config.toml
head_dim = 32
shampoo_beta = 0.95
eps = 1e-08
Rows from block 9 of a small class-conditioned image flow-matching model, named by matrix and row number. Rows with one number within an expert belong to one neuron, the router's apart. Each number is 500 + 50 x the weight over its row's rms, rounded and kept within 0 to 999. All counts start at 0. Numbers have three digits each.
Before each expert's rows are labels from the 100 images, of 14976 (inputs lightly noised), where the router gives the expert most weight on average: "top examples" is what is common among them; "lies over" is the class under the peak. Only what is clearly more common there than usual is listed. The data: simulated grey scan slices of phantoms with and without marks.
# router: slot weights (model.blocks.9.mlp.router.weight, 8x256, trained with AdamW), inputs 128-255
# gate: expert gate (model.blocks.9.mlp.gate, 4x128x256), inputs 128-255
# up: expert up (model.blocks.9.mlp.up, 4x128x256), inputs 128-255
# down: expert down (model.blocks.9.mlp.down, 4x256x128, transposed), outputs 128-255

# expert 1
top examples: low contrast; noisy; belly
lies over: organ
router.2:412417481540480540509522435499498394545501596439590574513496426517521441551529475508554489595569479521490474503507450477587524429506446563536436480537599492506486536497530518573446475540488468379605414445527492448559464488444392391533470490439572526493503594598544502609463498362499514514483537518537481501530514558477520530542486527439473482514429516427471456436425481523483518510527
router.3:440474539420515522484370452569482525512419415517461460536560578523479523551508536568484501623511467536485485431458554491499419462540447455498549487544610557548560489454624493469509583457426463439491456541398403476476519515445508517516504497563447508517491448516566520462517510482476593510432439638567427432545483468537418503542591501510420513521474550498463526523442542520499567604546
gate.11:594447509434511499437523496538505500506407438442445563491426493532439546408467548435477506398476529621512419596529437528458453488429506530496538451519540531492565473450558535491503423555470563528578474555581529493517455484588578526482417565559588431444509474466525537528586484578530502459565528470553373460405554549492398563465503573461446538550440508525383467532488516466486426563408
up.11:481473504550440542479472494518545481519562438506532473497490440463521558510420525454587451562446407415492533448525511534525603435534514492485476454417543549483443450489567502475555406489514542446609488481518523578573538514444364477429436595506534518524610498503434555548495514511528550524466499538413502473493516492502485487445455462604542480524420528564509518493401522531594584473465
down.11:417546460431461488558506416501545482484441601501572553472478619584514499451578460490534497434637442515471473471469480574519545572545490494516466407430479442608592492504432498607487658569440329489539490437497475516611471544476521531472439555429448548482449472435453502519410507496553488500440567506550504503446535464470508471532520512495507505530495507574555525539458433430461547557439
gate.12:605463558574498508554455455473460399492528555443491520491507445515488495484549452547521495496563558415493505480427519534521506480542484491475571427445448503512394479486458418530548517533491485522505477545490538570517615428482460518536494454528517449478484547438442567574458488508420521413462596532521466541497441489523462388546541499465491489522434420495525581623520511500553574504411
up.12:552476451495521371467486508514492447484560454574530489574495554538506541522498465563478484488581536498597594513479553450502558499540478477505474497491477474438479454444437519485588528502447529500508504509478472455438470547500549541532479456466507440530514529497600398437523606457445524574526527506539611469476483492418526426563547430464530511458515551435515470445515479645522489579463
down.12:490520496444426483485402527433491407584524510509492542390400548431503562531466485489470541513494532487568568559432574563472480572517547480486501502434510473475495496460562567459502505440532564558565478392567576528533433570534554465483472419485457615563461510449494510553517442575475525459538494515472551453473408510563512525514531560622570530454498477513519581448465455487487547596395
gate.13:591526523452489493352483561537519442504608479591466486473489477535376583505597463602431425525437536459571440570473447505479497545493517460544561455506509554582505483549342444517521535541576464594463401482484492458459476452478553454611548337510530506489483523467421474484524536523420514454496576486511467449454491555542481513461564507580527476526481466547526543579496545572500413492511
up.13:477512548536540490546473548453566552430505453474524510460524428464468537511484537497546521444528510469427489501507534462527581572503433498572549520528405449534504515550537516395448567427534489478560494537533409524468489494576625508542624351453492465549472537367621497496474519504526643520534475515507553526497510462397580544394500478551409521436491485393440509564571569462488439501558
down.13:501550472503494531474571453533554507566497452479525422473486488431480475462519435502515509510505381485482549447557557553422518453494511530517535573419466502525506491445489468564527522453566560463534427489493449494612530522497543441543440498426485496503506512459483556445563509451504554563435491557514550549560577591496537481497543553586517518554566370484504521460502386520459549512465

# expert 0
top examples: head
lies over: bone; soft tissue
router.0:556566531423627538473520555471483573515513464492494528462556536503431493461390408447462515458382499460570424489516565374521531529482485486493478444482517454496478488526484468483484610549428492458524499481481566469546432480517464472504499479501496523487535440347550481477499499437448579432489413568491464563531456511518436526462499471510506577587501431382539425408493565495477478547549
router.1:470511580465519491489558433555457579511477420523551569472530540502484517448534533420464478509559632559451380502539539518589546556504519474446509488524442509494544493534484499470494532405505494424476506597484606490510526473426485480544528449538531523383564514465518531467458486491497412389492469539495462518408478461364605541520529415488503555464460547466494572444594473544518500515544
gate.11:481444486417482581519499577483429472475481563505547490501445459546567478465626417623515498472510518486518470537434431625560473443495533533518442500493461526479448526444576496510517424463503503446439571558437485491449559541484469509575537494551553480471428509501539551455541440540464528492510507524434545504557513568518526720456484506489483528534557510399597560469486540518483397585489
up.11:478550469490532490471464479475548492519485470594446492555516536458538519502497534439451569517502579550506475512419430496454562560528373470496464580509501513467599498543590359467620441481492469464500479528496508453523540552510489546491442439484452520573494498468621456510528479543562515438503440444429485440404462492515468520544515495448557544439457540408425533562485469547446586513566
down.11:548555495571589460508531511456522518521475484442490528582500503412474485493474399551491510462446503519498530519432432436451394573520575540500455504514454553518446535450537517502488480482560481524487388528502534481467572468380523488482467516473520447472546482425395444485531453476432497431493556556425402684586467466461454527509471515422500529481496413501547526475465493579548569497460
gate.12:491506467484523463542520515498508563499521559551606473526469492574475519478505465482553591462473613532500426472573500535490515515485603591449464526475580532480399546465574493497443511479478637430423456564547464500457529466535501499576498514513390493576450505491556518498434568587537501550451496416412486463505404617567574507552415472527453504505520539507476512330597438533563481536529
up.12:536496512466526508490586449518586476567456528499492446490470455430491500422439453439453516462488524538459470503545471562507484508497559508524561498445449471577520525417518523548463517423568539488485487536528542552522468515583544523460488476430547435466546503528531438554456492498524519403483423439582466497512611489518465479542562504448530463503548470452476479434550544509524500520496
down.12:525455535534461442535444521488510477483601495442451545549521476334399473453554494495492477476500500495568465562517468395449485452488545430497483504502451500520472548522423516469547477493500442457555465492600509559519572468495410482654608567473539493509536461567479470441477542499477505484428572403570556477483452461570458488572467435516436526561484468457539522559673502523436449478494
gate.13:504440450503469449580470431441579397411579475551497480625511493487418442500508545450444410463476502421471447567460571463444478502415434480509431476487377467467542401449428559506454386498570449467525457585398477440570463544477525520551520529550555461610441528471482513532430476477415525526564535476514607545529473477422483480393496501529407468499477534537562539454482495481549544521543
up.13:458508495564472455532409477518537554555454550539619436414550439463494534524504438495512495581507488486415489492521517423585539525556450480497533598521543396536535478504458434450501520419482480519552565525453454568482519523484501471501473578527528520501474529483493547529427557511589505446475467504547472464471563536546499423530551465410465457498589501463539518514524532529492385504545
down.13:497541420515526564419446506500462555412439542460489502481439512424542413553545539454467409579487551508522535533514531470456545562420363531437482490442421368500507577424493462488595541506476504455486465544515405464460539566544558474570406416546475563530528551542510542503450482546482536501503530449473583412551482534527522453424565497541544466510427508531447453578457551512507437471489

# expert 2
top examples: noisy; chest
lies over: organ; lung or cavity
router.4:441496497514522503518527453449507536599584539461494513521452539490423561438522506521558504400539523363587547582500468546512452483617561570480503528470497537527527463522541493541457514419445500488503516522480493595485572465527523463493479482549451495517463477472429513546591456439501554491600409438571563431506475533459470410540478562472496470582463599500576508559455508503476470561531
router.5:549530423631616534434431467504345503470497466480470567493504480473462417525515416562436479400520467507621561542464535452467510488507429478518536457496553546569556585535547497482458545500487396523555547567538501549427535521448474508473527516523522450518514535468453496518499517515444452519505467493491498479538512524431448543429542412420437561553474491481419584534448496554594419527571
gate.11:605553448481492474508549545491503501547476545535535466533518457529517565550520435474510559469550522478496549489520563465467454523492565595484513457549535494607555489444522452389443427557531598497581523539437490491537519564470524532582398478528503559489593479516580479499473378457615453507378523466541445572537458500487466545478504545460340569418535511536505467486552597462473563569440
up.11:404565611547542541501453395432504430429464607442437466509478547468533497501556538399513477468497526462494445511412597467498520496466531503539498591474531454553486515456459500561551450445515534511526607571419470495516533491535532512499516506416501520411494533515453497528506459482412487535497456502501502496535491492534494582457611543540529421395525483613438531401543454525545455560522
down.11:544431549440445562473514518457537426471579508426501516492580548543433586572550540530504569532475404519506524541544450453508510553587456565545498471542528550514418386507510600528550509469444562515450422484555497503442555468489568423528509509532506434474508501642446479456482466543504573518516480516485522497400448471477533516474541512476535552508598526545495595569499431475438563624474
gate.12:512496469518433487469468421487515555468584503556508557492461455470526538456440534524551519449472445505483463517511476509405462482539445524398527619562517550495563562452508549468426501535497512515445493495574533506554572561499443447519525437539476477537413474471474445528521419480548485509491482470410529432422547454574458538578562555374532547498404517443530575463487546497505576426535
up.12:570512572475422493516510498462493515561479447510508576427430484479405472469445510523517491556555534482540490520513505575505521465533587453497528472529507532483480478534463631440477530508498551417561563583538431566472515471489339494514444629492498534578479481502487465477470473523554444603469497531569508517556555513407583472488611493572520598567583498418449510456474527467497389466500
down.12:474470570507497359415542516467550554508524445471525491596478588489487459331452544594550428469441467458506590582535517494544360465462470498471443433491533503568474539435408480478542560550468594537463486420533494614551468481482581446503448520475598518484477480504526591472501409473477514494477584539494556451460489453531489477517536440458546559512430503476513472437463502492449484518489
gate.13:542544507511515485575529551532517568478476511510420553505557511494526498513502405458489471550623476476501508450468429570517510379544608581618526505512576480409535524444469481441480528586487507420497481436479606481485372493419455470594494560572489466465556524490603494524529504503480479523531481504448501468458474472434603535436552525515528546432434580447464495441418522505505514438484
up.13:585500452452458504532400483469529439436467575546541500505531445531458441462483543552491497523544493487569525512591449494500492410496470598555561602524546450372560511524450482557445553532460482602497522516518545422558419482480466492543614496485484484492426531530402503496532545522526421393523514385483429505534517446485496450522484571437473484456534600517484443575542495447441527504499
down.13:378468584530443424508459495467560548583561442397520465460459533516513476538534541454480483521462540434502533559496529547540409493514539506482450529504477452412485491480411506512566452462445517567439531465558542456442517495529503434450474519436541507575473470575540481474536432497443486473554555440533569439514584474437494417517428376585433516417310511444567478488450453424554528530581

# expert 3
top examples: limb
lies over: air
router.6:495468466556401427587502490481474415533557475515492523491490403549457504529511467499473500523607532512470548494605469581569505519583539457572608539459515517468538539497513551519564589439421479602514492528517429556455466494515521395535496461520474460458490510497520469503504529486589452532377528458489402510532521519491383508504621616458540471552524479598491475464540483491592521481493
router.7:489546517525414550565480418462544481477558469568422387548550458521429488442470555482552456512524542497490525651471481521536423430478350461553468498552535544501429413484429556465481631471474448588501471495502464474443546420408486453497536575617455505456494482479506589522473510534554544581515456518523535516586473498529471533471449507536471441580431495555451481513531562404457475427440
gate.11:505474471474510591578429511487548464537496429468566554430404486569556616433536476535506517486498538503518524531498465475555560578466530439569506562489560462518434596514505532565428499412489585515426561462391490521507417525513540394528583526499608612527428461524509486565539460479479415456421542514481493383478428468549546475579536539493527502550522485536563449430512523561536456499518
up.11:542460610372495485522441531472472547568518446634446518521455510541456610515516521515532497551383568481495451579472479444471494488524482469546461530480447521444481433476423428466532452484576480393643584526548537546562509523479547454549520474534454463504544458410416445491561381547458518494487455615532483551511458467428534500444475594489484465529549491503560510516582501466547592491455
down.11:473492492508506478504517483443456486461627431428568514493554526580526616582391459526439534513444567490508417485544520557453482530447425514486506448531473398482574475646499564395555565465491621587497580505466480501513551470459613507559453530562491538542532526456551533517533416558567555474478451546510518533497476551537440524578489524500538556523436519453456509501509493508494478529445
gate.12:490499453595486450491523451531401609478458572427525515418404483478592519456500454473540522560499539541556434515532509508515526633513514406504470497635539507541467521468490530496539638451487504578529441508467461471461492539474531409510422573466524481496567464534594606441476637478556576452517553517496503509470483480515546586455522463506415524482456543451533491482476468506545467478476
up.12:388505504441446502469515453540442481509431538536484443500540491522469517515562466522498461401521651547455453462528440423458483612532442460567512534506524513517538555506554470575511422476458465446463543548543437514403494532428542431517438506527517506480456485524482485522497478478508434551510480487477614443474478600552445499527550517460448399487598458458496443446536538532404561564559
down.12:463372525477513570457484545426561440508567539495520550414477509522512513477565499563461472440463580535501394514531469477461431506497507489544445512535524533528476519538514473522425545547436425506419446430425464452507407532532520513469588507516517489512540499512515516480561537585430577366505547561494481447555498441481514530465583488521525595533453460461560512496436542448450570440562
gate.13:517550543465485481592577494531498459485507478484472551452571483541622469516498548452528491505599420487466506467465507545496470500505449559455452363541463520549497491476502497488513537458582526566517516506520622572472474429585547523500454601333537462625487502503479538457631476444462543463599488493537594443445471561485553512508522469530480438491477443490465495525456541452512543464604
up.13:380511464447557505478585420545473560425403430437550473567594459513491551477471479520536522428588494451506476551457488493429478536462531462543446483540457497517375499485476511522595529481542463452462525479579449489472511513549500568537481446515440471419457457425435525514445515514476577650507557555423478536530456483444521598470533508441525424456498487440519488534504413541404444463507
down.13:483463508497542469494509496437491474497541478534499494578490573499507517436442508450475558472605486459517462562444522436406612527492489540506511543490466480611337511375426568506445554517566493467513440530485511541489532525562470513384590512472507525603580539596549535429522548457574480558483498451542455518459467497425399539470459507497449582483469482461507472516521595435465529502437